config = dict(
    model='image classifier',
    crop_scale_min=1,
    targets=['emblem'],
    activation='relu',
    init='orthogonal',
    optimizer='normuon',
    muon_scale='match_rms_adamw',
    lr=0.0023,
    momentum=0.95,
    nesterov=True,
    decay_fraction=0.4,
    warmup_steps=1310,
    adamw_weight_decay_other_params=0.01,
)
Rows from block 4 of a small image classifier, named by matrix and row number. Each number is 128 + 24 x the weight over its row's rms, rounded and kept within 0 to 255. All counts start at 0. Numbers have three digits each.
Before each channel's rows are labels from the 100 images, of 14976, where the channel reaches its highest value: "strongest on" is what is common among them. Only what is clearly more common there than usual is listed. The data: made-up waving flags. In brackets: how many of the 100, against the usual share in percent.
# conv: 3x3 conv (model.blocks.4.conv.weight, 144x144x3x3, each kernel summed), inputs 0-143

strongest on: circle (62 vs 7.5)
conv.45:137146110134134104124116116120137098117104140122075130090115137105109148091099096148132094124124124133109128092131159131107055128125143097086107096096136174091117093121115102134131056100168074135104119136112123118110126133116118124078100133113109125124118088117112114138127100119120158114113126152072085087116123090113125117139108106123127115101143148142095122142182089135129134134084135115126150109094103107100093123127133161094103

strongest on: ring (64 vs 7.6); corner square (51 vs 6.8)
conv.19:134116084095113112121152111118094152125064102104120138129117143102165140127153092129075090120083088095082125137088104118120114138138135134136139091135134098082131151142134128146139143108121098124140143132127139139115084110156122087116139101127098137084110129100107132158110119128096119113091150139148105128112146116132105127125167105114108144129129122089136115079133162158122103076201149096113146111117135105083128118106083135091137

strongest on: ring (85 vs 7.6)
conv.54:126157129085142148126147066102107125140120105129141127131159103159155092078140094094129108153167121115134128124137172138104122101136100145096168163125110096098103106138142119109136068109154149132146140087122129105108117107125142096126102144118112165123125149098126100121133124149066131172169118127101133107106065170072135074132128123121127112136119144089137100091138145091101128117126142122140155102128120121095135130130091132119109

strongest on: gear (62 vs 7.4)
conv.40:108143168110120148135139125155133145104100111132160114095175163103121184125091103117149103096089089121164150127121080130188157126132089119097120107127111146141166121155099110098118159117124136117120106114178137132156112140116108121080146109113117139131084090174155158098099155119134129118127142152138137105104135134162132119123096113122122113099099123149132145118131134151138156139119148158126103111096171061119150105157154089153136

strongest on: ring (38 vs 7.6); rhombus (32 vs 7.2)
conv.86:147144128082115164103098122122205112184116115144112091149113142107125136145130080148113137179096122114150123097122132153105127121161121123129121123118126101115149158143136100111130120127129117117135125119109124094131111139109139112154109120083205145132172112136168132132127084128119145131137131116164099099126103133117120110179089125163106118097093159127109127116088142130161119104091108122065108147127123160104127126098138076137091

strongest on: star (80 vs 7.7)
conv.97:083124121134099141152142119146156126105158128088104115141144147110142128134093108132162100142092106136115131091158133124103084143086126129122125137167123160151082105140111074132095137089125050113096123133152098123158145088124152120098144100159115096135135093120124129103137126118099123127114108126115092129154088109147117083109156095131122156131124125154153162117173182145119100131089088112147121137116087107165114131125156128131159

strongest on: ring (46 vs 7.6); circle (29 vs 7.5)
conv.118:129146119119102131119119098122121127124115112114151114112112107132143096106153129088117077101116126131164132108170137129157124069161126148166143143117112135120143134157121113146104125105116099156153136078134152115106161113098130121092147072098128173106149090114147136118108140135082133131108097098202132098107121151085124131107088114108140117103098120130115072126123153137115121061129133134091141096118129096116148138098124105124070

strongest on: star (44 vs 7.7); rhombus (26 vs 7.2)
conv.114:177117124110111094140116137148086129146112150111169131143122132144113139126099152122154138116160112120131132124122143110096159094078122108081112161099106140128131105130104161149099120099157161114140122134089133125116108135138131140116172125102156106148133113128080172102118140123073105180118142161133151105176098097117166098124119166117143130124143145112190127129132120075133089106100097148138137136124108133205151156146134129108140

strongest on: ring (45 vs 7.6); star (40 vs 7.7)
conv.24:103106123126108149132137136146173110154106099086140141140150094145156133104092111140147156149158134130150092147145147108106132128116143119088129129136152146123179136138133115133109092135171108085144133128138147105093184081164113114135121144121148139142131107068097144087122097157103125110086137127131101178144132091155123115118123129103116150115115162107116164149118133105136102095099112159126122136126115083090111076160085103176121

strongest on: crescent (49 vs 7.6); gear (29 vs 7.4)
conv.133:122116126129114129103127134131082123149078129167077109115124128131119097080145111155103134127113110140093119114109075115121140116091133119102120077117137131096125117142115142157084030134153101126092116114129107113093119111116116140108093118140102148103113111117091130111105131129105118143122120095116163101125082122099135147154134135080139132103135061110106124116153128167078089141173130110123102115129115109094122116103116152136139

strongest on: star (48 vs 7.7); flower (45 vs 7.3)
conv.3:101100125115087152114110146095107126130098103092137126089136131130119103132124141100156114126109105121128122144113112105086110089117118108107113135120138106165146100127092103094086095135086185105107140122127086133092082145141087083089110129150147100145106101131133143091075140117133142140153109141108150100089083102130124104127116132097083138069095109099121130142098135091102105100094123125129148126129166138136145116157151101152123

strongest on: gear (54 vs 7.4)
conv.119:140108083126149121123116097103138141126102098079132128153138133118123133123139108111173116107122133135126110076132091135105152125155122097107122143120090098117123095093088112120094117106098123081110126140158112128103127110104096138117080118120118150137117134079136109157128146099197119137108101136109102142129119133138137082071136127105119095141121100105137101121102137084142177051105111063100137145118139150116130140106122101109135

strongest on: ring (54 vs 7.6); crescent (45 vs 7.6)
conv.68:128099133115121100100109099096116114110096151167094142100153108087094112136132135124117168105123150155106120144127149102138100113111140106135137115094113147124131116114099135156124075150108132162153148129096106112119095127111146126099122135103123076147133144092123112093049118126108120173164118115121155158146119167108114114140164122126102108105149137129124145148142069110114145112156145100140123055151146167117152137091112168090120

strongest on: ring (95 vs 7.6)
conv.139:149111106141073131133143150118116100126106096099075107150094111149089132110120130106104100100120100132098114109122113124123114112113195110114098119152125131083152123140141157142150140157133071114104149137132096139120094120114106138136185159138110124111104138096132092157116133156137116141105140155072109122135140137138095100148125097098145099120153121120118103112135085144123083132134184093107106127102116114136147111082109110062120

strongest on: flower (42 vs 7.3); ring (30 vs 7.6)
conv.48:136135091160137113114166133138108102135132096117114175136102158057119106092100129127112139094088107168111126161137113136102127090196166157128130080181123135144159129112115132118146129110121120150176142139038139105129111109148141151086155152128093109133142130125090122147137112103115124111103128127151149133110148086102116130082158139132117130131144139155118142105104146175107124093132144127127107103155121110111118119107117144134118

strongest on: ring (97 vs 7.6)
conv.64:102169143086119190135138117114152145096113140125094109110127134094131112128140117129124138120123128091153113145124135104160122130119116132105112144143095110155116103118168110077113115091133118171087112190124096183104113131137155073098147126130112101157142072124154122125125148146150147132108109128134108147158153143135090135101111163111148127148054114137124158161142148157111117128118141122128087101179110137119096142083128142138100

strongest on: flower (61 vs 7.3)
conv.14:097130101127104112127088128143134097113070148104082085136125139151131135106121097126168130141128135103104106165122131121158118094159131083118148146135096064116167114134161116114152117134106128122123094118138116118130133116132156107135163129088184117111113090120125142122108096114138125130151157130155132096124143101093091104139085132129094112106117123129103114130120119107132104084116110122061133138100123091146134138160162074117060

strongest on: ring (72 vs 7.6)
conv.106:133154158124128111118080187113112159107126129165098105097124116134113122127128090129144107124146139100128133132083128082163147126123120136124111111096126120147117125099115106112111132079139141158134130193098134136103073160149105086133150127135090085150098128137117124162104131191117172157153133122108137158112135120108144110092105146111141114145096104175114109162103106134154129125110103157131131094126151187109116135118104119182122

strongest on: flower (57 vs 7.3); crescent (41 vs 7.6)
conv.83:145134137095109128107141114144122099173052111128099137113124119082134078136127152093099118120103131118124137162131121170107097113155137147092174130119116138108137110145151116106120120121134190141126059143095114148115128136113139091136153112106202122129113148122095118142097099151116083144171123100143090131112116138115088109174150118125120135083151122144167137141116134099139102091159116140120112139147109137118097124106128133132092

strongest on: crescent (48 vs 7.6); saltire (25 vs 6.6)
conv.100:129120138103101148106130105104164163133095105142127125077170100162164118107176105112120091120141120091154105142090137137112097091100112133132157108098130116132129111145124104122127090170150065137133143118135142134107112146169102082116095107116168161139120121149124108116169104139143153133116159129116122064120096123200142110134102130148121139135074109146119136143130112117121105128106118152129127133153138130077147154137130137080093

strongest on: crescent (50 vs 7.6); ring (43 vs 7.6)
conv.41:102111146134112100178117117083144147117109144088129116088080133133113137156099087116177092110160121139146133115134126130155103146136120110104067112124133116142153097154089121124129096117097161145167113143130117151112134136134112091100124096149145097127143084135155118130116113133128153092124127140146090172110146113135080116120132115101106129119124137093100123143116111090125095121124077094127095113131114174165100127117115170191090

strongest on: star (56 vs 7.7); flower (33 vs 7.3)
conv.69:126151117177097086143107148107141161106127119120144147131097126152083115126106127117110103087131107126109165091119090140147129135078107139149086085112126089117126121102160169115073178098106144100136069114103101119121134135129119103094104141169125138183111079133142129120131099118149121132130148111117120120119086165102141184110122108143109097140125110122134121103115118121159135110122122192119121095124156157154125137113118123151158

strongest on: crescent (93 vs 7.6)
conv.82:121135114117115094101172095131129121102126098122109099105111124114166105113136114104117103148140127146115124147128134101105101118156139177125146148110124111136125109118146141137128097135170106176129139122101096101157122103143141073101117089102180128091138158092113116093085123072157088114145101104102163070116125130123113067144152092123115159113120140142148132132111119103122106115168145129103131081166117127132119160148095137126079

strongest on: ring (100 vs 7.6)
conv.61:111126109112134102133116109099094135109088118105094085146113090130142087166114080123133124142145167129116092115093116112123153127165139128119095103147116100131125114118140126126123075178157129117102133127149128143099130147129097122138115150107116105112119118110166165137139158147121124105079129122114084121128108143136128058120112111114161108091099112072132143122130130137099099061120116088144155121134118146060122082091125115138104

strongest on: flower (49 vs 7.3); ring (32 vs 7.6)
conv.74:100112115145136100108123146090113112128103123109109127079130151126090108112099112088073136108127096118113121154107119131146111127119145102108143092125118131052129137119126119138107122159136153113158140085132172130131103150085081121122090136100137091116101093135113135126171065149140090088110106115124121132132153113110134145161122145097092087139117104093137104167103108088135123113177115127101117158109087127129134115112105093109098

strongest on: ring (58 vs 7.6); crescent (39 vs 7.6)
conv.96:156156078090131134138128149111131175127129156128135162173097156121131107077143108114118117129110102129149156112113125151130097126162155113116161131125114135122103172129114119118118139117159092118142140124135115137076145119091119114108107116159073106093113133094120076168124119146148138127078112158121061125130082112106108136105112112126119122111080124137121076139134118161151111133164105086107105159100098091134108133091112150118147

strongest on: ring (86 vs 7.6)
conv.17:107102156101127122126118124122100124070119119178108161092144081106121107112119153138147108139134126164103145143104108116130146148139186161129129082127160116136147130090124116139136156126115146159096137138081105143106118103122083171152174132137086144130100134124154163079114114119151155108122144181120118123119124144136133128111154136149138117097156130184091136152160114127124143131132146139116081129141123106052115104099150110089121

strongest on: flower (49 vs 7.3); gear (32 vs 7.4)
conv.143:153092115150121151067122127128136098096075113122082140103179154096162136099122137138123128125116116136078125102090103139098118116159158125099130129102121093104158109153089152068119111157114117129116141139128072130082119173108106128115162142081113099101135114131123123107133116156125127125121127121108119124158119111117151105140124149101148097080124090158121120148095109121144116118182124117114084139120107124112156097116087121096109

strongest on: circle (62 vs 7.5); ring (38 vs 7.6)
conv.78:112085155140107161140140151143076111098129143138132102155142117115124159117125137113091127157093152148136153097070145093144085127146139152106100126136104102123142146128098134130131144122121078147118147189169133127084137110132100139119134125123085127163125108088130131153123153128119115087099058133132095121141098112132125097136124080126136142075108118147108070159155139131122132079141143095165163118123125112135136147116138100164117

strongest on: ring (44 vs 7.6); offset cross (31 vs 6.6)
conv.75:134133115155125115132105069130069162115072094090134136080086171108097162151128129106097109126099120123154113098166106133126131175133116144137095136134155127082099129099136123121146156097081104116141076108108144141162131131133128175128135113137118143131139123103142160163084124158130143111130116107108103126142152178110108139090137119141081120128157124144143155127093136123135124114131113104173144116125127135104111143138127101146194

strongest on: flower (69 vs 7.3); star (28 vs 7.7)
conv.66:113165124109111092125157121135064159075117104127158146175106112114153110129132121116127128099113109120084134115115083138107132104113144111125083121156105131110102104090104145096162124066181142132126093137133114123114065110139115118151146140144133160131100116121123120148126116105137105140115147153127121119100128172167119099089130113120109133147091105150138129086162128130132095143116115094125147092147135096091157166097134170102167

strongest on: gear (45 vs 7.4); flower (30 vs 7.3)
conv.20:169072094162140094113139083116126120136111170128097088118117148092122113166099118103130079160123124135103136106131156114142105163142202124086109117125144104144144116105112164178148094123159077111117111141150084128107124088120116134137118100104137150133140131107120157105138115095129145151144129126118091112106142109140123137115146088126126140135173104102154097150110103113149105112112141090117141124113111159130091164142121100076127

strongest on: star (61 vs 7.7); crescent (31 vs 7.6)
conv.81:093144104099120131139123079114085120100136100141113166114101131124132141115122124150088141134138102146081108126150135131167109117115139127148126141127096140112139143127124127166101063100107138069128120085127151133067162112124130118070142111150080117135145123086134110124115141110083132130078164114155149144151127158103113121133137152138131145164123127078149086126169110135098136121113127100117167099090115121148107132110133168130078

strongest on: gear (34 vs 7.4)
conv.53:156140102142090148133091096102146148116105121136095157137086109131133127103114120091185134160113132093164120103125104128131129118142055133145138144104105097101168143130176118091098136113125134147113101117120115144095151172081163110148152139124173112170139104157147163155101155103122131129151094137137138142130151107162117133117136138140106136129103137117109119135077092142110134125110141150064130111129125115079134119148169151142088

strongest on: flower (60 vs 7.3)
conv.47:092085159148081125149131126137184147133113129131098100129128112122136135146118100129119116145133100089113133139099098103123137146081120114116140145122136107132110096140152116112065066109148072143115136132129090116133096112105127130106084129099159099171159093128110134125141137121139135146091153135116163096112109100161164101127111127103143125103070114163119100146158131120137129122071102158122117143131141149152140110185094107116093

strongest on: crescent (39 vs 7.6); ring (32 vs 7.6)
conv.116:108152153101116089114130152125133084090154149097128074107101089120100132142077118147115076144171100140148123141104139136080109122133131092128136109110109135146126140133120153119139135104152132137108141145168102099114114120100138139139133128129133129188109098140147125107108094136107140163166158127148147083174125137154149049101129161087119137140142127130140081145095147142167112116109155150111139081122139164106132128098155126135112

strongest on: gear (72 vs 7.4)
conv.77:110150110133097098122118083129099145131119133095111123125156122075126146154151116108150098109152107110096154111120122094135112129037131125100111111128144120137129114134148107140134161078145158127107127101110127092103142134154110095133124168137114163076098133111124112124108118114134116122099184102125102090085109097156132111112139176114124136127133111165079141137184156108152102133097138099109095116132128114082113107094143118111149

strongest on: flower (73 vs 7.3)
conv.7:111122161128156108132107093130131111103154100156104135166169122145139143080134122084110125172151093077133130112110104143128126105091089124106128122113130141102131141144159112120114063122172144173131132135078091133096119109113183093087151140104143152116129096121126076104138093109118099120146116121097121118114172122134135088163112130124161121137110133102161125138150097143109140124098142147083127106121133144096159158122107140097099

strongest on: ring (78 vs 7.6)
conv.125:127119094142136113116140114120141089131119125142150115067126127100140127159128169134143126130121132171134116153118153138102094124180104132114115118142128121110095133128117184124131081170158121105152147147131075139161150139134132123132100119109096116154113125106099130085140122120120113110175071124105126141108120113124125133124096077155154123094139119123184123161078114113086116142118184130118158109137046123130151135118094125086123